config = dict(
    model='contrastive image-text model',
    dataset='rendered solids tumbling over patterned floors',
    train_examples=97500,
    image_size=64,
    crop_scale_min=1,
    horizontal_flip=False,
    tokenizer='word',
    vocab_size=61,
    loss='softmax',
    embed_dim=256,
    encoder_arch='resnext',
    encoder_norm='batchnorm',
    encoder_activation='mish',
    encoder_depths=[4, 8, 4],
    encoder_kernel_size=3,
    encoder_stem='deep',
    encoder_avg_pool_shortcut=False,
    encoder_widths=[128, 256, 512],
    text_encoder_causal=False,
    text_encoder_width=256,
    text_encoder_layers=12,
    text_encoder_norm='layernorm',
    text_encoder_norm_position='post',
    text_encoder_activation='relu',
    text_encoder_mlp_ratio=2,
    text_encoder_head_dim=64,
    text_encoder_fused_qkv=True,
    text_encoder_bias='all',
    text_encoder_qk_norm=True,
    text_encoder_parallel_block=False,
    text_encoder_inner_norm=False,
    text_encoder_positions='rope',
    init='lecun_normal',
    residual_init='scaled_by_depth',
    optimizer='muon',
    muon_scale='original',
    lr=0.019,
    momentum=0.9,
    nesterov=True,
    orthogonalizer='newton_schulz_5',
    adamw_lr_other_params=0.0023,
    steps=6700,
    batch_size=128,
    epochs=8.8,
    lr_schedule='cosine',
    final_lr_fraction=0.05,
    warmup_steps=330,
    weight_decay=0.04,
    adamw_weight_decay_other_params=0,
)
Rows from block 12 of the image encoder, named by matrix and row number. Rows with one number belong to one channel. Each number is 128 + 32 x the weight over its row's rms, rounded and kept within 0 to 255. All counts start at 0. Numbers have three digits each.
# convs1: grouped (16 groups) 3x3 conv, stride 2 (encoder.blocks.12.convs.1.weight, 256x16x3x3), inputs within the group 0-7, a 3x3 kernel for each
# convs2: expand pointwise conv (encoder.blocks.12.convs.2.weight, 512x256x1x1, transposed), outputs 0-85
convs1.104:115128171130099153086082121145125115096159115132151112148120135137102146123052159166179154154119129097103103099162212158140119130147056097134147141157119126120111129117113127132135123162147071118106069144080117100174
convs1.105:125196143113153098158076064103120127141105129122134146177144150184097097131107103125131106136118112107190120076124099124147148110150179105104113109137121096175177105149130094157125096152185171109217148108142185080026
convs1.106:109054182096126133111232177138114109109092138107152100106059087118126148102190197146150134140148090122094113144137148122109108114140119122131134122146138127105123140129132141150110140129110160047152102155107143126193
convs1.107:103061111166115123210128059138099137128125119135149117117075160135095170211110059136160113122115156145064142137153099143161113085100170116146124133152130120114161126123126110180115083122143120116137140127099135122146
convs1.108:153196238075074178078072096090141087128132135149122097116186167122095191088071083126106103130125125155143116122111119085154084151135121106122123098148103129157155109117097127113110134173172201176202070131192096120124
convs1.109:085143136126140103163067104166143104138070131110144151094144137132134157093160079189176207124085129071131142174235208148127084077113112136106149139170140127138133128126107101143091182133140092099072136155143137090158
convs1.110:197111067120124093170032174164122162136120129158132136085083093173125123111117162162145168125098173142120089150223135073112137173131162119140120135134143113153107162104130131128138151136129082087113094157108136090138
convs1.111:096141155165028179124237118137117136085125160135149095139120203077070192146200100143120159123097106121116092144116130117109091126126127127127123118171105130105129162137126140151090109111080068129147111062183167196181
convs1.112:044077151124118115081126134206133112149078110142104116153071072154090096163124105171142120099106138139121126126178158094143142100141111093131106093128099089108139124165089114147129157156115173118124125124125152127069
convs1.113:078117058081127095099131143185203189139147093117117133186200147065163185115107093103103166102163098149105127122124089149111092130169118076105089073146074125125157107172114112151119127139158157222113165141139111117086
convs1.114:069094197126142141127075137129093134122133125094145158190083076169133078191166102147148085139135125126136092063114168135116157138098153210158054180124060185096078078112137121147144095130168123081146138145126103142119
convs1.115:085088078112163111078107060149063103112134149120123120130104123080119076116089104031151123117166153085116121160134217135125172118196126136091117122108081099053155117123166156162082120138145149123108078145115125140093
convs1.116:130106112108089188151161155128145128114121115128135147148231164163125189170128162096095109099158082154118138154101098104136129139098108160136116146096130119105103122205131146108165161127139085154157194089157108143119
convs1.117:158089088095155141170100084109150118118116093161166141109123086107085081170108163172193175153098166113119092063132230201123165095088089108094096094110103115096106122144119151174103169141112143120155126092081111149140
convs1.118:104128116072112123105142149180124127135096085145165121153091058210092075159206090106131129106125118149133147124117085112128094113153161083135127063128157105074158082165137134150136102124090202154067154096121143229121
convs1.119:114122127184126116074087087150119115133140110101107123120106160168083172144100135126121137119128108128119122115092122110125119149119159174214158185018194219143185139112098094145100083111095138119135111124111113112140
convs1.120:087069083093210085064075069111179160130120150167136126156157115135100104109148131185154174085156130165157110083096143141115123141110136057132113140103072119125112097130091111158103130143104112174132109173097115094104
convs1.121:172180131155126186055168137120181133091160160125142118037154192121089104099124110124129136096115133181142122130069089107111137116127127186252119164093157119117164118100074155139090093102171130142141148135155152166114
convs1.122:166102082130150100141111095131109120107135124128130106095143130076088107140142141140120105165123104132108130182164083158102100159107123038089187120085158089148135172090115124124119196134102152141118131104125133120134
convs1.123:100063096112157090073107067103181138160129145118155143134131213094115098082155112082106144133144131124085164192160180165134103159125145124159145124098099127150144115107101106113126133135148160129171106108159135172116
convs1.124:071141217187166121185169000098114120118147148138108124132140113115125110075160075081173127105123129125124118138115103123116102133143136099210093121134176112134108107104112111175089121075161180122098113112095170109146
convs1.125:110120109140146147124159100113137134106145111131158120207190183154111204186194207097068113094140093137148147161124146105109156136115112129080087155099134167115142112124108117146129132132148133111140166108151094146103
convs1.126:072119057092221066109075063128106077143118132108138140120060116104141070139112113124186124105130134118161142169117162134096117175113142126089140100152204119100095135111124167141092111132135110109132143109162140143115
convs1.127:134186223208032255132202070124117129143137130143083126089142097165066133109127141112135095120150136123123126140166144108103144079155124084121088120089128088111057131113149133182140143090150130116108147099090147119176
convs1.128:065135123140141111093139148146112145135127070082119109132125168123128096122150113181152170165142135057157123062085106126119090094100125073140058135165092115161142082082125130129102139083108108102125110115129116136160
convs1.129:090074081145148108097170140115151082101166119097130111172094191149084122118143151146138200113108161124069065066110080113239084193072089153124158131122131115117093094070116122175127136082123172113147101074151177153125
convs1.130:138130137103107114111181138140088140141115102162116045187087186167113088131124119124179120142109210160100147133126120097103111090122100176072085136127113118095140083108109135135126095157082160096145117127104070132106
convs1.131:183137156174020180173135168057082089088188109122095094137106100127122127100143091133118107140137112118131126136141094150130118088088086123128129119095131164129100102139137165108142159137161155108154093123111114089113
convs1.132:114082162107133144133126124215126033132127133119082121086101162080157137127134107185130132168103119141092160079134129143069164103087142147140095111128124093160116079109140094099143085163127103107136099164138127098157
convs1.133:191187110180048065160149113127075144105128139106101180146137108111148120083141136096133131155122105104150095086116136097097172052108177113117158146110086140122135191120126158097087216100094142090145086153146110124142
convs1.134:087145152107111113109128117135103096134065117118143158120135119110137171127142071205148094202102190087132152099099062108100149082164202105107107093150136134124133112093080110096109141163139117122128116181129097136157
convs1.135:137116132094120097093147181165200112179065045131155064075146117110128153139125106086184151139119129137100129136116114104134124151113138146112079129106160133132105092108141109103147115136171138127124062172099105120172
convs1.136:096096105099121089118115114102133181131127115095116078131106119130135139153139154142135119170106168131150096040121073087161108087082143127155133100174132111113145119134094098131146094078101066134094176135155128099110
convs1.137:170094085146112173165134163073105093136098105119120132129143125111114148122154125122145147142169148138093075102122090069163106097091114156059172137107132140146113138049088111121108136138175088151183144140095094139101
convs1.138:214215183107075080060116097117092115110154107122127152113134116105138112151119108130079111175101119129147162085108091129123123098117114124120143078120081163141129219143160145107125112135094112109145100117063153160113
convs1.139:081153106139159114115051135094081117144124171073169142144121142142088143096103103113101106142103109216121117143230137114129111076072150140163154138121152144136131144186144099143139134089130127106131150165137127103102
convs1.140:142082106106172129083144109178099201202087096207123162094119133110138124127135153117139148119112158142140095115141080157068055121163178105139069069162132125145138112086151110116123151117119117113096126121158124138117
convs1.141:192163202100069145105079159144093056117155065104112140152168125085139157166127182129136095093163130113103085140097087127117094117083089113134161110120110142147144115074141111111136104128140169110156155108116113121113
convs1.142:106085116119153133123118093162055109113161160123106128114115176125073137144150160161218107110088193193106121163102143130142093155042134155114109182092130128103140069076080153129120101095138136107137129103139143124113
convs1.143:134167115164081139114096135114048117124151078143149137180152119076142166094174128072178073118166118159152135163096142119102093096082109127169139150078136178092136135122080136086118090078118157152139115123138106120099
convs1.144:142197152142149176140159140129090164079164119131132132142152100119124120126100141115121126139117102109128138136094154146146167114122158104124116104144091109097098065146075066153108227127137162116096142137145089154072
convs1.145:170153193129075155164122146201145113128129132101087132118127156149127137122126096125129121122102138145121131113105150138129126116114143081077114115161090129131131116070017144168176192149205121140088133139129169101189
convs1.146:098132072132130107157140100102165147220068159147152147138116138080147107121129115127111138133128129095119124092142162162108150123159140108141147111137112126127148131179081172070167134180120136128106105139121125182133
convs1.147:186083149128135125183065082147089157077173115149131072130134120124145132131136123111128149116142154130122120097108102134126104109107123122129132113093152118177127097112134128119118088148167127111160166107119139116113
convs1.148:122098118134101129082089137147161179199085151207141096104122157128144147102136105113179136155133125111158119141096158155105150137121106106088143118150150149134150106096095069147118105111054144130118061123138155117132
convs1.149:116120182168139124100130115139071158078197104161098113160122097128141116116108151117127143159146122110137088103128125087094156095095145136146140108130136132120142122145193170162121132079053120099106166182107096105101
convs1.150:179222155162093130081128106125081074117155173152190134166128134134144084112104119122137135133128108085106083155149136129080138141139113073086093146152122093171139130085050220106227174208245120141103141111123157094182
convs1.151:207126179128112111183102172105145121119160112127097161172108138096136116101139152165127136150102106125087147127118110111129122172117132133231183128118078073131122064095126125176150103121044097119082121122136124165099
convs1.152:111082134132117124115140112102085102102090201182166170122140117143117174130100171154136116139119138124108140088071142139169141110101117136169105125132127143104128116146154102172126168111096140147103136109138102096087
convs1.153:194096141113077126116118132128161081106179093084138111110187124122114105148149135125107130171114125156122157143078114085173098120147143125163131123139182204165141105139050078116160103125117130099102110101140093111116
convs1.154:141090116117079133195204109074136134153200112101093138112139125117123161100131116116142104081110092131151121096134115087170143159139112090155119106165120132135083140231178181118114090069070137199161111133103117105112
convs1.155:220162200190050121133090136121093145132148118122122113120125141114152127189094143117105123083142143133154130146146168121139109126124101141104129083138113159096121074115106109121091117121080113117074137112130095157041
convs1.156:141123107134182116102168164130138226156079111142131069154135101096120132133152131131112101118138114124147122090187117160113116083128119108155127150129083134124130064150224141146107115085045065131185087135136139080131
convs1.157:102074156118111146144120068206164085140126145053058227110127128140099109128162125100150116093145127127159107216139124136124111077105101131124089133146120090127151105166112129076202084142175119180124170098142092108156
convs1.158:106112109131144166142124135084088203043101199061237196120132127122134133136109137126162151146106122124118124140101094091173152122098106144117115116146131125106140055140194077158138121204149128159163135124068109128118
convs1.159:175105142150085120164105112123205151074105214074126234131097124151108120166166147091148116127158103116167116160185128064094241078102156112112151139131108072118133108106129091118139113139127140151170091120125100134136
convs1.160:121161125063117114105185170153127101162160073130151135109140121142135111122105159171098126128103126162141138121126144084134150158146104188109066179095130178126041106151138161100147136130124136126069205096059157197079
convs1.161:252201135155078161148149145135145148139114109098115117104151140100113125094143145155167127144094193094151079166152095103158173167108180080114135148133157096109065136131138132128122145129145094075097123170080119101081
convs1.162:138071082140119156185148181113138138114155112088149127130154158163087127118103128155210123124083200127142078127082087145102155107168150095116130084167119124111129136157151139100137105148121094089087105132100102092120
convs1.163:107101087103145101088102089114112090115139162068128086165145149156112140157142089152163139136096159107137126151094118088148120131109155141130165129075173166163164128130147148106111142109128065162155184115148209146192
convs1.164:205217133234040091180211134143089118103139127133133170132114106110158142114126116184187095164122093124174134148214151149086157210134124135081142139111139147110141116128112138131135100119113087077160106134167122132081
convs1.165:097173147092184088083093120122119116107161115128093121152120145112116144110094154130122121137147101145109104119122106127151129115142118116090113107145094073140123140136122110124139121153109098077151143152095159108122
convs1.166:099144124141113104096107087091122064136106164132151151146144134134123124100113138101100137164104145157148095140134144136110119131115100089139103170075134115109151140139166120118118120109130032070049133109144236161182
convs1.167:115106111139160119115131062160198190067110115143072080143113115150113139121135138101116117144117110129114153115116114139166115131166107112127191151108146098116103120099114125150108136126150136180188205068255054137102
convs1.168:198150171114113134140147096089075079154132143114134155082166119140154131141100113144100115095131097157173112177136148140113080134169167094122122126071138211092186142132136122132121131110121094115105117106132209099208
convs1.169:135087083111106101148126176128225124105105155098111089147074130124102123126156137100102139118110119124155138130079141159142118120145171197189166185081132065086126093135142127127136126143132101200081144054245096072186
convs1.170:098253186082084131098209155131107074125154134128137126143142113127131161165111092114132167083145102159079161073145162127112175111164193129090084120141124100119155144122103102120168165109108086114053121179108113096090
convs1.171:113106089184119153071130133114176123113161134120139127151130163144141147156084104124131173124132092114126101106091099145149176115104113118103154130163170076171154136136150129118118133118143124101083095193079078090017
convs1.172:116081111107118102061129107163146124088137085123108138167088151122120121124116110131141145157095107141128117107115108090125138095166123096071097128186147111111125115139118131116129140128122077135147124155094123100135
convs1.173:160100139157116139049108093089181156158110168108182129154164127118119122146098123132141153136129117111110120118106135148091126149091169066124148138130178187131213134095148115131137111133126120078056138141184180154161
convs1.174:118107144119133086079164119110094126116184116105095077124132135135115130120137130119119110141120147140112153113123093138136120126152108125074118111155080063118093131137137125134131098148143115105110104164137118175086
convs1.175:125138155103175131125122170151162114176099149171204173154077132125144127145114129156111135122122116128155107147160190130112154139110177172188130133130143142185182097172138121109141121131119101143077134084122085061082
convs1.176:119119158111114078153157160103136103076124088120082070148106118120088202197117142111144107129111112117145153147155132102067156153154102194167178213022145157101177145140131170130160123126165157184141186028174158155182
convs1.177:143083147126102148126138123111130157095141105163087129189184139153129060045103097140189128154083059077119144166213140226139063033071102220132135065115093127113118131154122081109136108148123156106131135092089100134102
convs1.178:144141125114132133136093137073095119160060164161227152108165121142142092102148122086138124127156125125174110124126140107133102181178138119080036183121167166110225140138136151140138103137136136140097170042135128173154
convs1.179:130130134127108092141130133144115131127126164146115174142116115131080170197168199195098133089066173189173078148080125133065220219131184116152168185121137112153113170137145159124138108128122145201171136073153130130139
convs1.180:137156133158111102122117107131150131156100078122121094073139190121098179055058228072132155068140166138102185037141141065117249082065146105130151136140054116133143106105148132135114130141152070167148127127140097104196
convs1.181:130114108151127095119112112098184155122155088118115055109125179137089147106077122079099223069154162111094138078092199110120151056084146116133155115136144133085171154076098150132129134105125064176152112126172085081174
convs2.104:194135134194145145103126164154148076170099117090136075145110062099127136156123116196147146128120176078194083117081147145105129139161143070177112131101164101138146068126102115115138083145072086112108101109119111099143131097115139137124084144130109113107113077
convs2.105:095106148135170106133107167122088075092176148149059089202190169110137143165102129146131130106155143178118127154156119152088125102141114167100120097120142126087091100112096171158100162106183131122130107163169097107085088099131124149137077141095091147202084108
convs2.106:072127122207091129124138116125063069095118126144146137164092121084129102094171167114159118135109175104128141147092113106115138148163171136157148163097159101087100045111177141097148132121121106120192128096148136160141097115100109129131138122116155097205159113
convs2.107:139103132103187112136082077144137083121086151098100114103070125152176089099150237094117152176114139141122159089096131088129147169101139147129165137118162118163101136124113118132139120118116113109121135143075105148136152111108132222102175152123070181149143204
convs2.108:107138120162089081158134097128064155080129151092155139148115163140108138128103114159112145159117094090087133150141125114119058104100151149122127086100102147163093159111152114145123127131133129150144102128119129135120127104142120136106091132145121155131124092
convs2.109:097155108105119124107140141130132130134117142143075139144168128110143094123133164113100158136083169147075096143135060093144162214141132130111146072149159137075128130094158134138046120121174193099118146120133121078149191146140124120115137106173134161129130151
convs2.110:119136124182125129125150112135070166162127101141168110113128080177148088184130130187113133118148108106122157138137108068164171093102094143161064143135143121124105064130119145131130166102130138136081126114124100131153089101122125147128121150098095156113197085
convs2.111:126170139180040151134125097111086160097151112111169132176142163241121142103136166128131112156149142136140117112154085144155137109104125114151122124119132152103123167127090123132131163162125132129213140124158096178123115141178142159126231125098103183134121078
convs2.112:099111136153136089115137155115219105092165098107077139134064188162117146130134157079148125137100127140122120100144071157092143183149134147127096116118087159098178135179117134129146095164102119134116100098097114147115129117101140094099089133157167119164134124
convs2.113:118105107151100114102159100150140129156084112163107151127179184166119120124131123188128108103145129176099069142099126119160122162132109110099115115124132106096184102135110145177101134121181148111126145096138108110136123213135194145099144095135159120130148140
convs2.114:116135155135127122130136112131119124146106209127113075109099124175158130130156114119109101135092081215162115127113101099199094139120119140165101171123130116122134102076045151117140119116099127140116148111123118131251124104114137105186098119108082164104110073
convs2.115:164095123141085181163108113095178134170123149120110183137142062089132121143122113154107180100109093143111105089080150060063131116131143107127085125092066094174075170116029117153148078160086139121116129115191184143178129105109137170080153121091056113161065118
convs2.116:133147129190134108144120087114082125065150132119089114052185112143134200095139087143134170054090154161110164165095151124152115165159125097153130118139077137091092116225175130147173055102158132121132082089137149131151197174141128133110142191119071063106126078
convs2.117:151107138104114102156079183140120152120132117173097133117109168206114117116107142109138132153164148091097120082097107154116125099143144082198157148153115097120112170218120127106099124091152115103127152140081143108121127184171146094122156096120139219170139100
convs2.118:125130125151097082134123113103161159124125098150127151092096071071104056112127164133138141079077185166093109163106124122162102161128127152126123117122113113164184068124079146117202175117200102109140126092160146192155091197118068076135113098141087079171116052
convs2.119:100143131124108163126111113149118101114122116114111015066056111094123107154156091127128146122104076087111146086140225090098118206169113076067120128115083138141110154159106127160134089129137124123089176116124160126215127120162139131103169112113085202099067094
convs2.120:116097122148098164095126094137120078137095123153155093136101143090129116116170125094141109111178096118157129079125156097095115117204110133122138153119133151067143129143153119102125102073109114130148122187116167105089129082153118074173118135106130129102149112
convs2.121:135155091099094110101097115122123110103146123066162107094081163121127156122116139083144148121088173161156125163079093109135095146153095135142124059126155144149184178168193150159133174041185128132174129051106146100139170157087110091082208156171116184107123151
convs2.122:087140120122123172107159095118184123074090138177095109141048100162159084159140080157129141176163154143160128135127116154144162144135134100169180136137114129156125191094074107119209110134183062140099079084099098120141156146154173140101116106159096135140136104
convs2.123:141132139195114074102119171120126130094143136115145134088092175093137122139116095103123126112110120118118127055110151127158138088121105114142093197141127103145199156110113113114107143079187122129150147090146118134112107211130132124137106157118149165146144124
convs2.124:119217081128125108132124148139144115091171088139070115147070151120125069144120127135064153110179115083121148159106241133112104070103148134118048083116074105107104242118113102114149064149166120129186140116157172125124125075123062143148065121090093137066113158
convs2.125:123143112149104140079115089116111175101156131109145120152116171163130114142159159100097081125137106127116126100102173160105147097199124104143041043116089119115113135155149117082123104160129126132100107059131132098142182066124081095149164105112156125160105096
convs2.126:128119131140140121141097087137134171120069102104176145059151103003138117106062075179118104096154118109116148129141134164127117148111108092255120126128113093115163145100188133128143160140153110116119158075106107125145163144066121163129104091156162097186118119
convs2.127:111102145116204109116106085116198122133093156152164083090138115172110101139196105135136132129113137126150134112111109120157130156158153161051116174121130109122112154126095130055079151105155125121144161091149128094117074136159143117092119128106157090104239137
convs2.128:147103118120085118117123189145063153118122125163115110146199128143116129127109085155117128131116144130184128152124130052130245191113128122092151140117165098096112080174116129144168103135114137120106111107097178103104083119153125074114161125130090133126147129
convs2.129:129141112125099114127155117122088108130156080188131141163103107214122118106105060053115086087153158131159155157109089136136141151084151115157143151149097123075104066175093118139205137178124085134172168109120142117106062145105131127097095111182162157082122139
convs2.130:084090101115104130143139126120146136178094125112149098088149090069132099105101149090127142080112115089165098111125116199131156173116130138145185130118104043081161086174114148142232117128098116122123126121155094156148105076085101092132106138115095122092148142
convs2.131:105132133078169196106132101107150165136166134123165125125180093121137120112187144134135112095110156149122098141111093120111109119179114165095076143146092137111145128101168147101119088117094108117141190098123061116143182147144130169118185090135126071141143132
convs2.132:148131125132079115132129086138215132171251123134106090141109184117110117145116141109136251116147140114123175157118140173154204013173184128153140124123120151123156152105112110087162165114166166105120085125122107174129118122107126160123160118223140127047105123
convs2.133:139111134094255121128124106126192113139094103171117154066112085072123099149076151114141114145084117114080115123152117166131106161159150122166109149127094106127115088074122116087174119143095136139176193137075114150147103149164151099156035144142098120138248105
convs2.134:084102137139125168155120177157134095124114114160110201086114158153128139103150167099147105142179078152112126186131096050148136067130136070153166124133180120150133068120143161090160172108111178088132180130134104158106115122141142113053118128115139057099123063
convs2.135:108193128113053110100117102119180109165157146175117181097100124082112133131102120225111168160160134137169109069090106173113138106106152120083133120112119127134116179184082165104135100084096113109183135104139122133141121141120133159134105047065098126145174162
convs2.136:152143132095088140110162138129116145111153137137126129149124139114135148117094052204102151141139134128163143151136056136142173085119124122164156109117201145174123117082126121134182132125146104149144117089125088164114145167120170179141126134094177125185104161
convs2.137:104093135072155154168115106139199174095131145143088112065135157124117130166096039157094115125070095167110133133117087116113155091196128198133080143117139181116122126108088069147156105139134127099093117116208156160131147110097121068121116120152105174155134185
convs2.138:139135125092205124093102139122078149179115114205045146077101101134123112115134136120137113107094166150123099178090137150136120146174125101185073164114090135172129119103096112126174122152125112094136143116165150139162063108121138088151119106142165167156114150
convs2.139:097134137117095123124155058141181105074147145178113100144115183177130106151116133124132151149121118125121122128163112121113119188096112152158124078135161136070116073109084127113151181130156137132106111095142135143074121117105119138078134087125114104099148118
convs2.140:111182151203125118148127165101169099210166128199143113141185165113119114121135117107139164141145082153099088146106159129137086092128136110150128157146068112049119148124163141124129214149163133106113144091162182138143092135110132158128149182132161146084156093
convs2.141:111151134130128139109134161110115117192157140141107065118117111227135106130131095150133090173124106106077113155111163118122022133144108174157081097214047066100098161151122122106135110133160087085111105127123131058149106120126146127098128139176144115115160101
convs2.142:122094160052093111108127065149090123110154087100107087083124121164138164105101096144113168089065152122135143094105108178115180133119139129083133134103122123116093137136117133136202181091127152152153169101072089124113145153125088106164153136175104110125166088
convs2.143:110124129060112160075097133161123163110098114181148115106166115189114118140118164106106106115132098128115132110131217067108173148146143104085054171113127100084106092093106123126185123146150162129093107168146092129137121164143127078167121130123072096045070110
convs2.144:156145141101128115047135171118105115037149084104115048095185128167147121103080095108140155138122165154106151076146069088116176128127136143129132113139105168114153110165118134149057159179113117157131094101096127107138106103113112130165076140111085143107067103
convs2.145:124124131109136148151144078115149097125140160101096146143123149141120014132147197088112154127161099155046200151138142137161081102167125177103101160109101098179158118070118102102039119133108114133076114162147100160117228131126119088183124178127141137121157143
convs2.146:120087143157138131137131151130084119132156136129188175157223052112132150108176112194150120117135174115106109150141094129118115052142157119049156174109100162102111144165099117080133090112095116118124104166142102088168136100124130050105157198116105148113195140
convs2.147:166137128049101127103092094133114175196083125219132118135134076120109107112140081120141129136126194128162124198151108170120182107129157087164110106148189104147102108113123116124157118156096075119120073125105124145161065132120134128137106147134090101180125129
convs2.148:131183121125125178120134186135076185078098172112167189193184029161103151143142123055079094122115182089098145114121127148182156226129113116086133180143061183135132147167075139117102103163076135123179095202076145145197180156133161160116207113165097140069162131
convs2.149:147146140092180098121149170122087070132110152173144075057087023097122117150159100108132092149129075135093162082134083114114156134135089106021166124124122148160156168114065139107174143092088157122059130084118144112115100104139111058060127125132109084150085101
convs2.150:143123100080073123113141104105144126109158139137138105139109146158150163125096255163129122164093130145151201149156146078181086118140114102141139109125085117144172138132153138128080114111130114147166141122142163117150105103134084114184143104107093037150132108
convs2.151:117127135119118133107151131137110117062109100105125118147139120150143106141092068174138151086161104108076098117111078133123096187106133163125077096129178102179125083104153143120130120104154089140168103149131141176140083094132128109121108120080140112120076064
convs2.152:097180136184146122121126169124155123186126128128116207145116062110142175128152116158143122085129126126137124106139091108084131118211154143121095140130113140105120046173091112131150143108098146119143119112166117099217124121099107088132162171111123154130216110
convs2.153:115109121070191139104101106116155155125116118146150092179150064122147126094164034141153071131164091133081138138121136128121106091112124107125131125094196138117135102165168109156190116190133113144173136133126123109089124166119125147161138146144109155150110127
convs2.154:131123137105117108126115114105114114096100130090168118086120145108117217127122212150127110108159153168072132121128152096115090181049134165092169126130064166141154228116177157069081129093122131125197143110142143112213092136128142173137124112169116163160134131
convs2.155:145114103100108112100133121122153146071132108095095112165120097172114158092104026187145118137130105132123090129125083111065120042135126122150076155121125109105104137127163139153105096162088132115131120135128169161073062120145126175148132100157107145122119155
convs2.156:140127118136133103165173101130169107097118086143105150177168119092139142149098190112103109164197165150129101121103153156104128122172107161108088150115141091164097188114114158114113125153088098104143131111141100159147170085122153071120166143116179160106138135
convs2.157:121162127196066101114136090126106151050132129105167141131088018146154158127139255159130089121104123138135111151133150189181108114137155131135108139125147125116136215116117135101114160130140157128133069104120100116184183121126159084167238141112102155084176185
convs2.158:142110116171103149098136189116142129148172130122102163152097111105129081167114217110152116112141102089165129178138091088054123099147133133125150168138088167133115123146051114147086140148131116123138100113138137106181190134133113132135205126120106142137112125
convs2.159:114151126161169125113113211113106141087125121141132097170077084128124157107168223124171094128114175099079115112122077139101111129183142140128093129102143143123121185172105139144106096170076132141095112135117139113159177161127163111156115114123091153172196138
convs2.160:188150121127080125162156133152122175107166162160118128084152216255141124151034188071114121104134136157131133154105082121136137110069131138190091142112160087116146158104119125171124107139105144124087180126074125126120189097105151117099082103127153153081083086
convs2.161:120104100087156098114147140157096112070097127135048087097090091167132160131109146083103112114125120156123100111138152112132125119128147112102145083111099100167107077190110130145138143136063125136131091125141146134109097124147108131148095067129135111122117132
convs2.162:133146141198188077154117206139099104145100139103099099130128065142156142093097092123131104123157121111209200174136121097057139093131121118081180100146156133175165143167093111131101163119151113136180149109130155114127180098122149128186130113134098086076138137
convs2.163:118049114114119108145134133129151204189100133091059082095154117174114142112182167170138123142133160135120135154137069127168108130134115169206179095128142160114110118118171126114099164171106146122110112155134092105172117096139119066120090076135153134060147136
convs2.164:100100126133038113112089133117123143176113129147120123094127117133138156096108164100124126163134122152130136104106132108101090129032110156093086110101114133245101186105069119171243087112186141107116170066149103108118120154142103175080113087133132147102098094
convs2.165:117156128068115123141121116112095162120108115109100099144142173059127160121107088135153104115131109145145123145138164135107118084113121042089116086147163139104123135144120119142188113133087115129215093094059140119112078127120138138110128112141132117151067178
convs2.166:129083137163126095128106097141177123111201160225147076150096186129105138116129158089163099168099124093170117132137160106124143114162148115199090202097145093088106120124125127133098095103156139139071099131119173155130078152108136145136124166131099147091123107
convs2.167:115174116136098127113142111123194135142165104073142091094139137144134124129159137144119133142110070109107147141153110141147097197130147118162114167175071153117108122183149138142091096076162138147137119146169100176138179153142113102115110142116189138018176116
convs2.168:132108149182139150148107100104087173140134146152126083084113145176126122130104124135138130172150185083067127121132185159055109118139142073168167128158152136060144220073207159073182193118200145143160137158140090130140109135138153212136119138127152144100095130
convs2.169:115096138132136100107128186145121131077165120128183159149118179199126111126105099128157086106169154097125163109124110094115120093076166142183098176107135095117104094210126119090091126145183117136139128126150109151126150104107137168126105122135156138016131123
convs2.170:129127126096110075131110173103157168057087081144094141111143125116115194060108151215155136119133144150171144063128197142164177171114116134121147127137162089139097218171025159109125116164128094121134140131128125136171128141126146094114034144108122091138087122
convs2.171:093089147103115123131133102101170116121084088169087146127149124119129030092169115115159179120099101146106119122187128098114136102121142157127089109114072125116167157144048138131155148139112142134158125146105152134144255161133122099169067123163086151043115110
convs2.172:118155123179051151147136134134115142164157143104097081085156179079139122109148083180100115107117096142090158066121098128128094168112158152073154147124181153095161213143159166107095156087114117129138093141157143113150107117109166175157086181106067133173133174
convs2.173:114124119132102103096113169113121111121092103138059139102057138187142118127131141139161110113167127171118123082141126134138111113146157081162097147131108132160151137161156165149110112119094107115099109149138113113137065106127125145133072125094107128068179092
convs2.174:118146129148119184115126159127105150124137135149131119128165170011130151141081091131129113157194171106107125132149097132110158168114109138091160089127085090138090122094107133158116159114143133140225119146130143147125121107131093147136142138117128155085101169
convs2.175:145127113126087150111120104128092148106153144141152155070168109196131085099158125164112125186114135134142110148115160100125155146116116148095122092140143130101107161136000114122151124112138111123088109138094129099091240075119121107128104095110117066033143118
convs2.176:114119109093221105062133142132100149155143109133120103143137124135113128132141178126154157135177185118104141032108176087104134138152099074074154140120149157151114115081212127140147109153212138117144112158143121147130088118151138167110150121144119111132142095
convs2.177:134177124118124097183119134133160123098127096162147116159169160120118139113124185124119172107120084116100113091156092155124155130059129094119187158126141167126166111124118129109093116185179131122127111057108115169114166133155180136114123113165061117097116135
convs2.178:125075126075124137125123169128139125092086142139118148112108070116129112114149088111079106137135106124122125101116092119178132127113129174159105114128139187104156130055143128110115115085092108123148149142093088133103119118119166133106158130080143095146111138
convs2.179:107142157057160095073133171113154123139087106168134037132108104061123146149146133150111143139106128118147106097097164120062126094114141104066096074129076144216122158149153100097142152128141173119197118203105129129077046074140068030106071132140185146150145110
convs2.180:123110103126114094216103133139126181050136118090140146147109156095101073115144117135117117121095083100121136117134102135134119135128120148142159144120126079096123137065160148161141175110062136128150114219129117136185122097143186139144093143150164181139140161
convs2.181:112072106064117113152118133141098130173126144117086142105095148120099068135177166139112101142081173111091108117105070121149110115132136155095138146155124179072159137117215090147223152104096147147109146161169126115107140113154087085154160141121149084196134123